From a checkpoint of a small class-conditioned image flow-matching model.
Model: norm layernorm, width 256.
Training: muon at rate 0.0025, 14000 steps.
Data: trained on drawn small creatures on textured ground, 50862 training examples.
Rows from block 2, named by matrix and row number. Each number is 50 + 12 x the weight over its row's rms, rounded and kept within 0 to 99. All counts start at 0. After the name is the row's rms in percent of the matrix's.
# ada: adaLN modulation (shift, scale and gate of each sublayer stacked) (model.blocks.2.ada.weight, 1536x128), inputs 0-127
ada.420 087:55 35 53 59 34 37 50 58 45 48 53 29 51 55 42 53 44 84 50 41 46 47 65 56 73 50 49 48 45 38 38 59 65 32 56 31 47 22 27 49 37 41 51 57 34 52 53 52 65 53 37 46 51 51 59 53 74 54 45 38 36 34 63 77 44 37 47 43 55 61 42 70 62 30 57 47 47 51 60 60 50 58 49 49 68 53 47 29 78 56 73 39 47 56 50 27 41 55 51 57 34 30 60 42 70 29 49 52 52 51 32 48 58 55 45 54 70 36 72 48 52 47 47 44 54 69 47 74
ada.421 101:25 55 44 47 68 42 52 73 55 76 41 64 70 34 51 51 49 31 53 65 61 60 30 24 38 58 49 38 49 74 58 50 53 51 59 54 52 47 61 56 60 49 53 49 76 51 58 47 35 44 47 65 51 53 50 53 37 49 52 21 28 48 50 31 55 47 51 47 38 45 53 44 54 60 53 37 48 74 57 41 55 40 37 50 56 75 47 48 49 56 28 32 35 41 49 55 30 51 43 59 57 73 54 40 57 69 54 35 49 31 46 48 53 46 38 25 49 45 48 73 63 57 31 47 50 16 56 54
ada.422 111:52 47 68 50 65 50 36 36 49 44 51 47 67 58 55 53 48 29 34 51 49 59 54 31 56 51 46 51 30 54 49 34 37 62 55 49 71 57 38 64 61 46 46 29 30 52 50 59 34 50 39 39 24 69 51 58 38 53 78 59 53 47 47 31 46 59 53 51 55 50 43 64 41 25 47 48 69 54 40 54 52 36 31 63 38 45 51 43 48 47 44 48 27 63 46 46 46 57 59 65 69 53 54 45 24 57 56 79 50 57 26 26 43 56 52 59 24 36 54 20 48 48 43 40 38 25 48 47
ada.423 123:43 47 51 25 55 60 50 40 39 48 56 21 56 53 41 32 61 59 44 60 37 43 62 65 52 46 44 34 32 62 52 76 51 80 30 33 64 34 64 37 61 63 63 23 46 51 35 51 52 43 70 40 63 62 48 56 45 54 50 53 48 72 64 62 46 61 68 63 27 62 46 36 50 64 38 49 39 49 59 40 57 49 49 55 38 54 31 41 44 40 50 26 35 49 50 46 68 59 59 69 62 62 33 49 38 47 38 52 60 56 40 50 46 60 53 42 25 47 34 59 41 39 44 44 57 61 21 52
ada.424 118:41 52 59 45 55 29 60 46 47 55 71 13 66 47 47 40 53 35 60 49 48 53 38 31 49 45 48 34 68 45 72 44 42 56 60 28 63 53 64 60 46 57 38 48 64 49 45 43 40 36 50 96 52 32 34 26 62 38 44 34 51 35 60 63 56 53 40 50 46 55 42 56 47 50 49 42 50 69 43 46 46 51 36 54 46 40 54 59 48 44 37 47 35 57 49 57 32 55 49 62 40 43 27 44 53 48 88 49 61 40 51 50 57 62 31 45 75 64 52 55 50 50 62 64 50 55 53 25
ada.425 131:48 56 56 52 56 40 47 42 42 42 63 47 55 61 60 46 51 43 51 30 54 46 31 44 44 37 53 22 50 46 58 20 57 52 29 67 34 57 54 33 50 45 51 45 15 55 66 56 42 48 48 47 00 58 52 51 40 40 70 32 47 13 39 49 46 49 41 52 49 50 44 51 51 55 55 62 43 61 33 35 55 38 58 35 53 42 45 58 46 48 49 43 58 55 48 64 37 44 42 37 57 57 44 39 59 33 40 62 46 48 57 42 57 47 50 26 47 50 52 28 39 51 34 47 59 18 56 32
ada.426 122:41 53 48 64 55 70 38 50 19 46 46 74 58 41 37 39 41 40 69 58 53 44 38 41 54 48 53 61 48 30 45 51 48 59 61 34 54 50 79 64 29 60 60 38 33 37 51 57 45 51 54 56 43 46 45 37 55 50 66 34 33 54 61 46 41 46 23 50 39 40 42 43 71 48 51 49 58 50 63 55 48 51 41 25 62 49 50 57 65 23 49 62 38 46 66 34 50 42 27 59 50 77 50 39 41 23 72 52 55 37 68 51 56 59 69 39 60 42 53 49 48 39 48 63 51 60 45 80
ada.427 119:44 50 67 51 55 58 51 70 53 57 36 75 58 45 46 62 74 53 50 62 46 69 51 51 43 52 35 46 44 49 45 57 42 66 58 33 51 42 90 55 54 54 67 44 31 51 42 47 21 50 74 52 48 42 43 60 51 53 53 57 58 51 52 74 57 38 44 48 43 53 49 40 43 57 39 54 17 43 48 29 37 35 46 39 57 46 62 44 46 52 50 53 40 52 48 42 44 39 63 66 54 72 53 44 56 82 69 46 56 53 58 60 63 28 48 51 37 47 56 80 61 42 63 53 56 38 57 17
ada.428 129:52 55 64 49 47 49 45 64 69 69 40 43 64 51 48 46 50 21 43 69 46 48 30 61 38 40 59 56 47 45 57 44 68 24 46 34 32 33 72 44 64 52 57 50 51 82 34 54 58 33 46 63 77 53 50 30 46 58 47 42 43 57 44 26 50 61 29 49 57 62 53 37 42 60 41 47 51 52 39 17 36 45 50 44 39 47 39 45 50 53 41 53 54 50 37 69 47 47 27 48 49 51 48 54 62 49 29 48 33 46 37 44 52 43 37 53 35 46 44 56 80 48 60 32 53 30 52 29
ada.429 199:56 38 59 45 73 46 49 44 51 45 45 65 80 44 45 49 44 34 49 66 45 25 42 53 43 57 54 17 61 44 46 70 61 46 49 35 48 52 72 57 48 44 36 50 00 40 51 57 51 51 68 38 50 49 45 41 72 55 55 43 44 53 43 58 38 50 54 52 44 52 33 51 54 42 51 68 46 57 62 44 52 59 47 44 45 58 47 63 60 48 47 43 49 50 50 18 50 47 48 47 45 51 55 48 78 33 66 53 76 53 41 37 55 30 58 44 48 52 53 69 29 52 49 74 54 30 35 40
ada.430 079:61 27 49 57 51 60 57 36 52 47 69 27 58 56 54 64 47 56 57 50 64 55 41 29 58 44 44 49 53 41 49 40 48 74 42 27 52 56 43 41 49 39 37 31 38 36 59 59 66 66 24 54 54 42 59 71 44 53 60 32 45 47 48 10 42 43 34 50 44 54 56 49 45 19 49 51 39 39 49 41 48 58 45 53 54 36 50 49 51 49 48 41 48 47 47 46 46 40 54 55 69 00 44 62 53 50 42 49 57 48 45 37 59 32 48 47 45 57 34 39 07 47 48 48 50 53 51 42
ada.431 062:55 54 59 64 45 59 57 49 65 43 57 20 43 51 19 40 49 63 59 43 45 43 31 47 50 40 49 56 44 50 50 38 39 62 41 51 55 53 43 49 48 51 39 58 52 49 60 59 44 65 44 36 46 52 31 53 55 46 51 58 39 64 36 03 51 39 52 57 69 60 48 57 38 50 55 59 50 48 50 47 55 47 52 41 52 64 46 60 41 31 39 19 54 52 50 67 40 34 40 50 23 58 42 42 57 58 20 53 62 52 52 52 54 33 55 48 01 49 38 50 36 57 49 74 49 67 51 32
ada.432 075:49 61 51 29 52 50 74 37 54 32 69 40 67 72 60 55 16 57 43 72 62 37 69 59 61 56 30 51 50 57 61 60 50 47 41 35 60 50 56 53 38 28 29 53 68 49 67 44 57 38 10 37 41 59 41 42 52 72 41 55 62 58 48 48 57 35 52 42 46 64 53 67 27 45 51 46 58 55 54 47 56 50 38 51 45 39 46 47 54 63 54 39 50 53 67 25 51 49 66 48 44 49 41 57 71 54 51 53 45 40 50 47 50 44 58 49 35 56 68 52 11 50 59 51 37 52 41 61
ada.433 147:71 55 51 35 73 52 33 60 45 70 56 85 65 55 48 53 45 51 43 29 47 40 39 54 50 37 55 48 51 32 56 40 47 56 46 39 50 46 32 42 48 38 62 50 73 52 49 51 53 57 57 79 53 45 49 28 60 47 54 38 45 44 55 55 58 57 49 66 49 43 51 51 43 58 34 32 52 51 65 48 67 43 50 56 59 55 52 59 62 56 39 30 44 55 37 56 50 49 54 55 69 24 54 42 56 56 78 61 46 51 34 77 41 41 33 52 96 60 47 81 66 39 48 57 52 45 54 45
ada.434 157:54 37 47 92 43 64 53 28 41 52 58 69 41 65 50 46 62 51 57 53 48 56 53 60 56 43 47 29 44 70 51 10 53 51 35 43 58 59 46 53 62 26 34 52 56 49 50 65 61 33 40 47 42 63 55 46 39 47 55 57 44 23 56 55 57 53 44 31 78 44 51 47 45 49 58 55 61 50 51 42 50 59 54 59 59 28 63 74 42 57 59 52 42 64 49 49 64 64 59 65 42 62 58 50 61 29 68 57 44 42 54 26 47 77 49 52 46 56 55 24 75 42 49 45 55 54 59 53
ada.435 093:43 53 49 40 53 42 52 76 35 61 57 33 59 50 59 54 43 41 51 46 50 39 56 61 49 75 64 33 41 49 47 68 50 55 49 41 36 55 06 48 57 58 61 66 75 59 49 40 36 31 70 39 64 57 44 66 45 50 29 48 51 72 65 61 44 48 50 51 59 58 42 36 55 53 50 27 39 72 50 60 52 50 45 55 61 58 50 76 50 49 49 43 41 63 61 56 42 47 46 37 18 51 49 60 29 72 71 54 25 50 49 58 45 49 61 50 34 43 51 64 71 43 46 64 49 46 34 55
ada.436 119:46 60 47 43 57 38 46 53 53 28 35 55 28 49 44 53 49 54 48 50 58 43 53 46 51 55 53 47 58 44 43 51 48 57 59 76 44 36 98 38 44 64 45 72 45 46 73 48 42 43 66 41 63 59 50 49 41 46 61 29 31 47 59 57 55 51 36 50 45 34 60 50 46 86 48 43 38 55 52 50 46 51 37 48 72 53 47 35 40 59 64 34 32 58 48 43 47 44 31 46 55 97 52 65 66 44 53 45 49 66 55 67 49 68 37 34 66 39 37 46 38 37 56 49 45 55 39 53
ada.437 119:53 49 42 31 81 49 60 62 41 50 46 43 42 57 43 52 71 26 47 64 51 49 45 46 36 59 47 71 50 50 48 29 49 52 64 49 30 47 64 38 53 46 53 54 67 47 42 48 63 48 43 46 47 46 41 55 47 53 49 66 50 18 48 73 64 52 60 36 49 53 50 53 57 32 51 20 40 62 52 53 40 52 45 53 55 55 37 48 52 45 52 81 58 45 39 44 43 42 32 54 65 49 38 33 26 59 74 46 44 46 44 30 41 50 35 73 30 44 66 66 33 37 63 61 41 63 45 16
ada.438 090:66 46 58 37 21 43 55 26 40 57 39 48 27 53 53 59 57 74 51 42 48 42 43 63 46 68 50 26 61 56 52 30 50 79 31 33 45 52 41 64 44 50 40 57 51 62 34 60 65 53 50 26 57 46 47 59 56 59 49 36 80 39 49 60 48 50 57 48 32 49 51 11 61 58 54 37 48 37 46 27 54 50 42 49 53 49 38 62 24 64 57 71 52 46 48 47 51 37 58 55 47 75 43 44 36 42 44 50 53 35 62 44 42 50 46 52 26 48 62 50 43 63 39 57 49 52 48 73
ada.439 113:34 40 41 57 76 55 71 67 76 56 49 36 28 50 58 44 68 53 61 53 51 52 54 48 47 62 37 35 48 46 63 58 59 64 42 65 41 51 75 43 35 48 36 59 53 56 37 50 21 47 54 75 43 55 61 44 59 53 65 44 43 54 55 49 52 49 51 48 55 55 60 66 55 52 45 56 50 42 55 74 47 46 50 45 51 48 61 30 32 41 47 76 48 38 60 77 57 34 34 24 31 67 29 37 55 45 56 50 42 50 61 49 73 54 56 47 42 44 51 18 67 54 36 31 52 68 54 53
ada.440 118:51 46 38 63 44 50 50 70 69 51 42 66 55 53 62 66 35 44 54 51 49 50 40 43 46 49 53 64 51 40 46 50 66 61 71 47 46 28 73 44 69 62 76 56 55 39 57 48 50 50 67 55 60 44 47 32 36 42 71 52 60 44 45 36 56 62 48 37 42 64 41 36 50 50 39 31 38 35 52 50 51 21 56 44 41 50 57 62 61 44 37 51 51 44 61 26 53 44 45 68 84 43 45 56 57 42 70 46 58 49 65 52 54 36 24 50 90 47 48 52 63 47 41 44 44 43 16 63
ada.441 160:47 43 51 57 55 46 46 54 72 27 32 42 34 49 54 40 66 69 47 31 40 41 55 51 68 61 49 36 55 53 57 67 54 75 41 65 46 51 53 51 33 64 63 54 42 53 50 50 56 25 76 45 66 41 60 55 51 50 64 50 57 50 66 40 52 51 50 51 47 37 45 45 31 99 48 43 40 68 42 58 55 56 57 43 58 44 51 44 47 59 61 64 46 43 57 42 58 48 50 52 58 68 45 48 61 83 64 45 68 55 30 70 44 40 42 39 74 46 34 44 61 38 51 53 51 50 45 62
ada.442 103:43 52 54 30 38 61 34 46 51 51 58 04 53 50 52 50 42 47 43 49 48 21 50 46 45 52 49 27 55 63 49 62 41 25 46 23 51 37 28 48 45 55 53 41 49 44 24 34 36 51 44 49 69 47 51 48 39 52 42 42 52 54 59 42 51 48 56 50 40 49 43 43 56 39 45 45 37 52 45 59 46 46 58 54 73 51 56 38 48 42 41 36 44 51 41 54 54 54 52 40 11 21 59 55 52 63 14 60 50 42 60 25 53 51 41 56 23 46 63 33 74 52 43 43 52 45 60 45
ada.443 059:47 44 53 56 50 45 32 43 49 31 66 19 43 44 54 47 53 62 47 44 52 50 37 51 65 35 39 47 41 73 56 52 54 46 49 60 49 41 30 67 61 52 18 50 83 70 71 44 50 53 45 38 55 46 49 37 50 51 44 58 64 36 69 41 46 65 67 32 61 62 34 49 53 39 48 46 43 50 43 60 61 48 58 66 60 45 44 57 43 54 32 44 40 39 64 56 45 55 57 51 28 39 64 56 58 51 27 59 28 48 55 25 53 59 51 47 45 50 63 32 43 49 31 48 49 13 66 24
ada.444 094:45 60 51 26 38 79 67 76 57 57 53 43 64 56 54 58 28 40 30 48 44 53 33 67 52 45 61 44 40 58 51 66 42 55 59 55 56 56 52 70 45 57 50 37 43 42 66 40 45 45 42 52 84 49 43 75 63 56 46 52 55 73 62 76 55 67 55 60 64 54 48 47 52 50 50 57 59 55 60 64 58 43 46 12 60 75 43 46 51 47 47 51 55 33 49 49 48 49 52 42 43 09 28 54 41 44 32 51 50 55 72 57 44 58 43 53 55 50 62 44 39 57 50 51 53 35 64 45
ada.445 128:46 46 68 30 72 30 51 73 58 66 53 79 76 60 27 60 34 37 54 80 36 60 54 48 46 41 51 50 47 56 49 27 54 34 71 42 56 38 42 69 43 47 68 44 46 50 40 38 44 29 51 70 66 30 46 65 57 39 57 47 42 25 54 44 60 52 44 51 34 55 49 44 43 52 51 46 49 45 58 37 49 42 40 36 50 51 49 48 54 32 50 37 40 55 31 70 35 38 44 55 43 50 59 39 49 51 76 45 32 40 23 36 49 44 42 62 52 44 40 64 67 36 49 44 47 39 53 49
ada.446 157:51 45 47 63 59 53 51 50 50 55 50 99 49 47 53 51 57 40 66 55 50 51 45 49 49 56 51 37 57 56 47 55 53 54 54 46 53 49 61 42 47 51 63 53 32 65 55 53 46 40 69 67 66 35 51 62 56 47 46 48 49 59 57 71 43 47 49 50 56 41 49 40 63 42 36 41 44 69 50 45 57 54 57 63 55 51 58 43 57 50 51 54 60 53 61 26 48 37 46 57 37 82 43 32 48 32 69 57 54 51 40 45 51 54 57 38 65 58 51 77 85 39 60 63 43 39 40 58
ada.447 068:57 52 62 44 34 42 79 57 34 39 60 52 78 55 53 57 45 50 62 29 52 26 48 34 43 41 57 28 35 44 37 72 48 33 35 36 34 53 46 42 52 51 42 58 61 67 54 55 39 55 66 49 57 57 52 64 60 53 44 71 62 52 38 31 28 39 32 49 57 47 43 35 54 51 69 55 41 37 58 54 73 46 47 42 51 44 49 68 38 62 68 62 66 31 42 79 38 58 43 42 32 47 64 45 49 27 31 44 64 49 56 50 48 64 68 53 50 45 65 52 42 71 54 38 43 52 64 44
ada.448 211:45 41 56 38 58 51 58 41 56 30 51 65 81 44 50 42 36 17 55 48 58 39 44 46 64 73 53 50 41 43 56 37 63 35 64 12 49 51 48 58 42 52 52 51 06 48 50 72 49 38 63 61 54 55 50 42 47 42 46 66 47 18 45 82 46 51 52 54 55 52 44 53 45 61 68 72 50 51 57 43 53 47 37 60 46 45 46 37 56 53 48 44 41 48 59 49 49 48 52 56 43 64 49 52 79 69 72 53 56 37 35 56 55 48 52 35 68 49 33 53 62 55 53 64 44 33 51 52
ada.449 110:33 53 54 38 58 63 56 65 44 38 47 73 47 56 55 40 45 51 39 43 56 41 71 64 56 67 48 67 35 50 50 53 63 37 62 33 37 62 39 56 54 49 14 61 42 50 46 51 57 67 55 53 56 65 41 56 30 54 42 63 60 60 58 45 43 45 47 39 65 55 49 53 48 30 47 38 45 45 48 59 53 45 58 58 64 48 59 23 56 59 41 46 53 46 43 27 44 49 55 60 45 22 62 51 58 73 64 50 62 54 36 40 46 56 63 61 28 61 61 80 00 50 53 62 45 45 54 60
ada.450 082:51 70 50 55 48 45 52 57 44 46 65 13 65 35 39 64 48 52 52 38 46 41 55 51 48 73 54 41 33 44 46 61 53 54 45 24 59 69 16 54 44 49 43 43 50 52 50 47 43 60 56 23 65 42 50 43 73 38 40 37 40 44 47 41 54 41 44 53 54 43 57 42 49 37 50 47 60 45 51 41 50 56 39 48 52 74 68 47 61 43 61 41 50 63 51 48 61 53 50 28 15 22 41 42 55 59 26 42 36 60 46 36 50 53 55 45 16 54 62 24 55 60 49 50 49 41 61 69
ada.451 097:42 47 46 63 43 55 75 21 50 47 45 46 43 55 50 55 79 64 46 71 52 58 42 48 63 23 41 55 47 59 63 33 40 47 47 73 86 45 64 41 52 39 46 43 60 49 62 46 56 65 51 47 43 57 60 45 40 71 45 67 55 16 58 63 50 51 69 43 46 68 76 51 69 45 56 39 45 68 66 52 51 62 57 59 43 47 58 51 36 54 52 44 50 39 57 50 54 58 60 61 52 54 81 61 52 38 56 53 56 53 65 44 44 65 48 79 58 51 59 56 47 64 47 43 51 55 61 23
ada.452 134:42 38 48 39 51 64 50 44 59 61 33 78 56 61 23 31 37 53 62 57 47 49 44 55 51 51 54 48 43 53 60 52 45 63 59 65 48 44 62 46 52 58 48 44 55 27 27 41 47 33 59 74 53 43 51 59 92 65 58 39 52 46 55 32 67 58 49 51 48 46 49 43 47 43 55 43 29 56 54 40 46 48 46 38 19 55 52 28 34 54 51 70 44 55 59 58 14 47 44 48 69 64 48 45 56 67 56 52 50 46 57 45 69 19 31 39 36 41 41 64 50 62 57 30 51 52 51 58
ada.453 259:46 54 57 65 47 50 61 62 43 45 46 63 56 55 57 51 48 75 46 43 57 65 47 54 38 42 51 99 52 48 43 73 64 46 57 99 56 48 55 47 42 35 50 51 77 52 53 63 50 45 56 47 33 55 51 50 72 45 59 55 48 70 52 86 51 56 51 45 48 49 57 50 58 29 49 63 45 42 72 43 52 53 54 50 42 53 43 62 53 50 58 43 49 51 52 46 45 48 48 49 46 45 68 53 67 55 42 52 44 50 50 38 52 44 67 58 49 49 56 51 48 60 38 44 59 72 48 84
ada.454 117:42 53 65 41 40 37 54 34 27 36 67 17 48 47 56 57 64 60 51 55 61 56 49 68 54 51 47 48 61 62 62 56 44 49 27 44 49 59 13 56 49 37 44 50 47 46 34 46 55 51 47 23 44 41 51 49 30 48 37 24 37 36 49 13 45 52 50 50 44 33 52 55 44 53 41 57 49 42 48 34 44 44 73 54 54 50 64 36 51 52 51 52 46 50 42 61 45 68 60 54 54 39 60 73 52 40 44 39 41 47 61 51 69 47 57 56 27 37 50 21 50 50 41 57 40 56 50 90
ada.455 175:29 58 38 46 27 50 47 41 57 66 50 69 44 52 40 35 42 56 32 55 55 46 61 50 38 47 40 25 48 50 53 72 23 59 49 24 54 29 50 39 35 57 88 53 56 52 62 47 50 36 25 75 33 49 45 41 65 40 41 38 51 63 50 48 57 47 61 52 47 40 48 43 30 48 48 62 50 31 49 54 50 49 43 58 36 50 50 48 51 52 53 26 43 55 39 77 59 49 45 58 38 59 68 43 42 58 59 59 25 44 54 63 48 45 49 50 38 45 50 51 70 43 47 48 49 14 55 26
ada.456 091:54 47 44 31 30 52 58 76 45 45 56 33 64 65 30 58 29 56 60 67 50 44 48 73 46 45 54 53 58 52 55 74 51 52 48 65 73 57 34 51 43 46 39 48 74 50 51 43 61 62 40 37 46 55 50 44 47 47 44 57 33 42 56 65 62 54 57 50 66 41 36 71 55 13 48 48 52 36 62 60 55 51 49 46 45 47 45 55 76 59 50 53 53 47 35 46 62 62 67 45 53 18 54 46 28 52 50 55 46 50 42 32 39 50 40 75 44 48 51 62 50 88 71 70 53 36 45 50
ada.457 079:48 39 52 39 49 53 46 32 50 50 55 52 74 57 49 59 43 62 46 61 53 41 61 40 58 51 50 40 40 49 45 44 69 51 45 22 59 50 52 42 30 53 44 37 97 47 40 44 59 46 44 60 71 53 64 52 48 60 37 47 35 09 45 61 32 68 49 58 70 48 49 64 71 62 57 67 49 59 44 39 58 55 43 47 53 46 43 36 39 61 59 54 40 57 48 33 40 33 48 42 46 33 55 36 53 52 74 43 52 58 21 58 48 26 67 42 50 32 68 43 32 50 51 40 50 40 66 50
ada.458 103:39 59 54 33 26 57 42 55 53 46 52 25 61 50 53 57 52 53 53 90 53 49 50 44 70 54 61 44 55 47 51 82 48 44 29 56 52 27 50 41 51 38 51 70 57 48 51 53 40 58 33 09 42 42 53 48 56 40 41 42 57 60 53 52 53 60 62 39 58 51 61 50 47 21 44 54 63 40 57 39 52 49 50 52 46 52 40 77 48 60 43 55 60 51 51 54 40 37 46 56 27 41 75 51 53 51 13 59 54 50 53 42 57 56 62 49 51 48 64 29 86 41 52 49 47 54 49 64
ada.459 100:65 44 53 58 17 45 58 66 36 58 48 15 44 47 46 60 51 50 55 16 64 35 46 72 50 47 59 29 58 48 35 41 23 45 51 56 54 50 36 33 49 57 46 49 31 44 44 55 71 50 48 59 49 57 46 38 32 36 25 42 73 50 37 39 50 41 57 60 59 53 41 48 58 38 45 45 55 57 52 56 69 70 58 49 63 50 53 52 58 56 52 63 41 43 37 59 52 58 39 38 45 64 57 58 61 44 15 60 51 53 59 31 60 43 52 32 57 64 33 49 33 59 48 48 55 45 45 21
ada.460 099:47 38 47 72 62 69 63 34 36 50 47 33 48 49 54 68 65 43 55 52 51 56 74 75 50 47 50 42 45 44 38 35 50 57 30 56 50 52 54 78 36 62 53 65 48 50 53 39 41 58 41 61 63 49 59 55 40 55 55 49 36 43 69 27 67 45 28 59 56 38 43 40 55 53 57 49 28 64 37 50 44 56 57 68 69 51 54 50 72 47 65 51 65 49 55 52 77 54 49 47 54 14 50 50 26 61 54 57 51 65 43 20 56 74 50 51 39 65 33 46 50 52 48 38 37 37 36 39
ada.461 078:49 49 55 55 36 54 61 43 44 77 58 23 53 56 50 48 46 62 59 57 48 49 50 63 40 41 37 52 68 48 53 35 38 71 55 52 52 66 69 64 50 64 55 56 74 44 49 45 57 66 32 45 21 46 35 55 35 40 56 50 51 44 48 28 67 38 54 51 71 64 65 24 55 21 66 30 28 47 45 50 43 58 31 65 44 44 44 54 64 44 50 47 75 50 54 44 44 61 50 52 50 61 58 42 47 51 41 40 36 50 53 54 63 68 45 60 26 68 70 32 36 57 40 49 44 50 65 27
ada.462 099:43 54 53 28 52 49 33 51 61 48 55 63 39 50 50 45 51 43 62 48 40 48 34 50 36 70 50 59 40 48 46 29 70 52 59 33 40 40 49 51 53 52 50 40 55 52 58 43 53 42 75 38 35 55 52 38 65 47 49 48 47 73 61 99 61 53 24 54 76 51 61 53 50 65 42 45 43 50 50 43 47 46 47 59 43 55 54 37 45 45 61 46 45 51 51 66 53 34 50 45 52 99 49 50 56 63 49 62 37 46 52 50 34 32 40 38 68 61 39 76 56 40 38 54 57 59 45 70
ada.463 146:61 65 53 37 73 47 55 40 46 66 63 64 60 70 59 58 49 50 52 70 50 56 43 39 55 67 55 47 30 42 50 59 44 70 75 51 56 49 74 44 51 59 82 44 51 42 41 32 45 44 51 99 72 44 30 52 53 33 66 46 58 49 49 28 62 48 52 57 34 49 49 48 45 43 53 50 40 43 39 44 56 52 42 46 60 53 41 52 54 41 55 33 49 53 45 53 52 45 49 60 59 59 51 52 46 56 90 45 48 52 36 45 47 43 42 54 72 65 64 44 79 44 48 65 49 47 56 43
ada.464 116:35 48 36 54 56 33 53 39 54 49 44 53 34 73 40 46 67 38 37 59 53 37 47 42 41 47 53 65 45 45 54 38 39 70 57 58 59 43 39 55 55 58 49 50 06 50 49 51 64 65 50 84 52 56 49 41 50 52 66 42 47 71 36 49 54 59 42 41 42 64 48 41 68 16 50 46 24 50 44 55 56 57 43 38 53 35 54 52 64 56 73 47 33 48 38 50 45 53 40 46 38 41 67 49 60 48 51 63 25 36 37 26 59 58 43 37 47 55 65 56 57 53 54 46 48 59 57 11
ada.465 124:63 73 66 55 55 86 62 67 52 52 34 46 68 51 68 51 66 54 51 46 58 32 58 53 50 42 54 33 59 53 39 76 79 56 36 38 42 40 28 49 39 47 32 42 32 51 59 67 53 65 53 37 76 44 34 58 45 52 52 53 55 39 54 55 44 51 53 48 63 71 48 65 59 56 65 59 56 49 70 36 46 63 50 61 54 60 62 50 67 57 49 66 65 42 48 38 52 45 50 56 58 37 58 53 69 58 47 51 64 53 19 52 42 56 51 65 41 50 58 61 23 51 38 30 53 52 57 74
ada.466 125:45 60 56 49 21 33 48 31 62 43 48 21 31 50 36 52 44 79 46 47 57 55 69 38 56 66 58 34 53 45 45 43 50 37 44 37 59 58 36 45 43 48 56 47 37 54 57 49 64 39 50 26 36 43 63 54 56 37 37 48 44 50 50 62 41 55 50 49 49 32 69 39 48 66 47 50 29 43 50 47 50 34 34 33 48 33 54 38 52 51 57 56 58 57 51 21 51 40 47 43 47 65 55 44 44 61 32 67 44 43 43 54 55 56 54 62 10 53 32 19 64 37 59 38 58 33 56 71
ada.467 152:41 65 49 50 58 47 51 36 52 43 62 35 52 52 54 50 28 31 67 01 47 43 55 53 54 56 57 36 46 44 43 72 62 26 29 31 49 63 09 61 57 33 20 43 59 40 41 48 35 57 66 39 61 52 55 51 72 52 56 60 51 64 56 26 33 60 48 45 56 47 52 47 37 54 43 47 59 45 55 51 57 61 58 72 54 54 60 53 59 62 51 54 59 63 56 31 47 43 57 43 50 50 53 56 69 43 47 51 27 50 30 44 56 51 52 57 42 61 63 58 72 44 46 51 50 39 49 38
ada.468 086:30 55 41 32 61 53 52 48 51 47 50 53 44 46 53 53 65 76 56 24 59 33 57 65 38 46 44 16 33 45 51 50 68 51 39 35 45 57 21 60 32 26 49 50 22 62 56 63 57 63 51 45 36 65 49 54 63 53 54 75 55 48 49 18 42 63 55 52 61 39 52 54 32 41 79 66 58 42 46 29 52 50 80 45 44 56 38 59 61 67 50 57 42 48 56 59 55 61 56 51 48 49 44 67 64 68 48 51 51 49 53 42 72 46 45 49 49 57 46 24 42 49 42 47 49 48 49 38
ada.469 148:43 73 65 49 59 57 53 41 66 76 42 49 46 54 53 41 34 22 48 68 57 52 45 49 47 50 63 80 55 38 51 43 29 57 50 33 33 46 55 65 44 40 73 49 66 37 68 47 37 27 39 82 55 49 52 44 70 35 50 41 54 30 47 43 55 57 45 45 48 52 52 69 47 53 51 42 38 66 43 48 64 44 44 24 46 70 49 51 61 45 35 58 65 44 62 32 51 43 37 67 86 66 64 47 61 51 61 46 49 31 48 65 56 42 32 57 52 41 54 58 52 38 52 47 47 55 37 43
ada.470 132:50 54 53 40 44 62 48 51 50 40 57 63 50 50 56 51 42 35 54 16 57 38 61 54 57 64 60 17 42 55 48 47 53 42 25 23 55 55 29 44 45 39 36 61 63 45 50 59 47 72 68 27 39 36 53 45 49 45 32 67 60 35 59 65 45 59 31 47 60 57 71 48 62 43 49 52 56 42 49 61 45 53 58 58 50 57 60 50 59 50 60 82 57 67 49 29 72 41 50 52 35 64 60 43 55 37 43 54 31 39 48 39 50 61 57 78 39 47 51 34 75 62 53 61 55 32 44 34
ada.471 136:51 49 37 38 53 45 57 44 69 70 43 69 42 51 45 46 45 32 54 60 38 52 43 41 53 51 55 31 55 58 51 66 51 44 69 38 45 55 50 48 49 42 66 53 46 47 48 27 48 53 60 55 68 28 46 51 46 47 52 30 31 60 61 38 48 51 51 60 41 47 25 46 44 49 50 34 56 58 34 50 69 27 42 45 53 58 41 52 49 33 53 39 52 49 52 57 37 50 51 53 21 55 47 53 46 66 55 45 56 49 08 30 47 38 49 35 92 61 44 53 90 32 41 74 55 47 50 41
ada.472 129:23 53 54 54 43 44 47 38 63 45 71 42 51 50 43 40 28 48 53 76 50 53 44 56 49 57 57 29 46 50 41 62 57 74 66 70 35 51 83 56 66 70 74 51 45 43 48 45 39 35 65 64 44 41 69 46 62 51 64 34 56 55 52 46 41 38 31 52 44 49 43 45 54 63 48 57 64 69 51 34 64 57 48 24 44 49 51 52 30 77 61 50 17 50 49 40 29 54 51 44 37 51 44 50 67 17 57 51 50 62 64 57 57 55 63 56 55 50 49 46 52 47 49 46 44 65 45 33
ada.473 092:48 49 60 65 55 45 73 38 57 50 47 62 46 43 44 32 78 78 45 59 45 54 73 46 29 51 28 73 47 62 64 30 39 47 32 52 52 50 31 54 54 33 51 35 67 58 52 53 54 56 35 43 40 49 64 56 70 55 35 44 57 67 47 48 32 37 35 26 39 53 53 53 56 33 44 51 50 40 45 52 51 65 50 83 52 52 55 51 49 62 48 57 35 52 54 49 68 63 62 55 49 39 43 46 57 32 67 57 42 56 57 79 46 57 47 47 44 60 59 29 81 49 36 46 44 73 63 46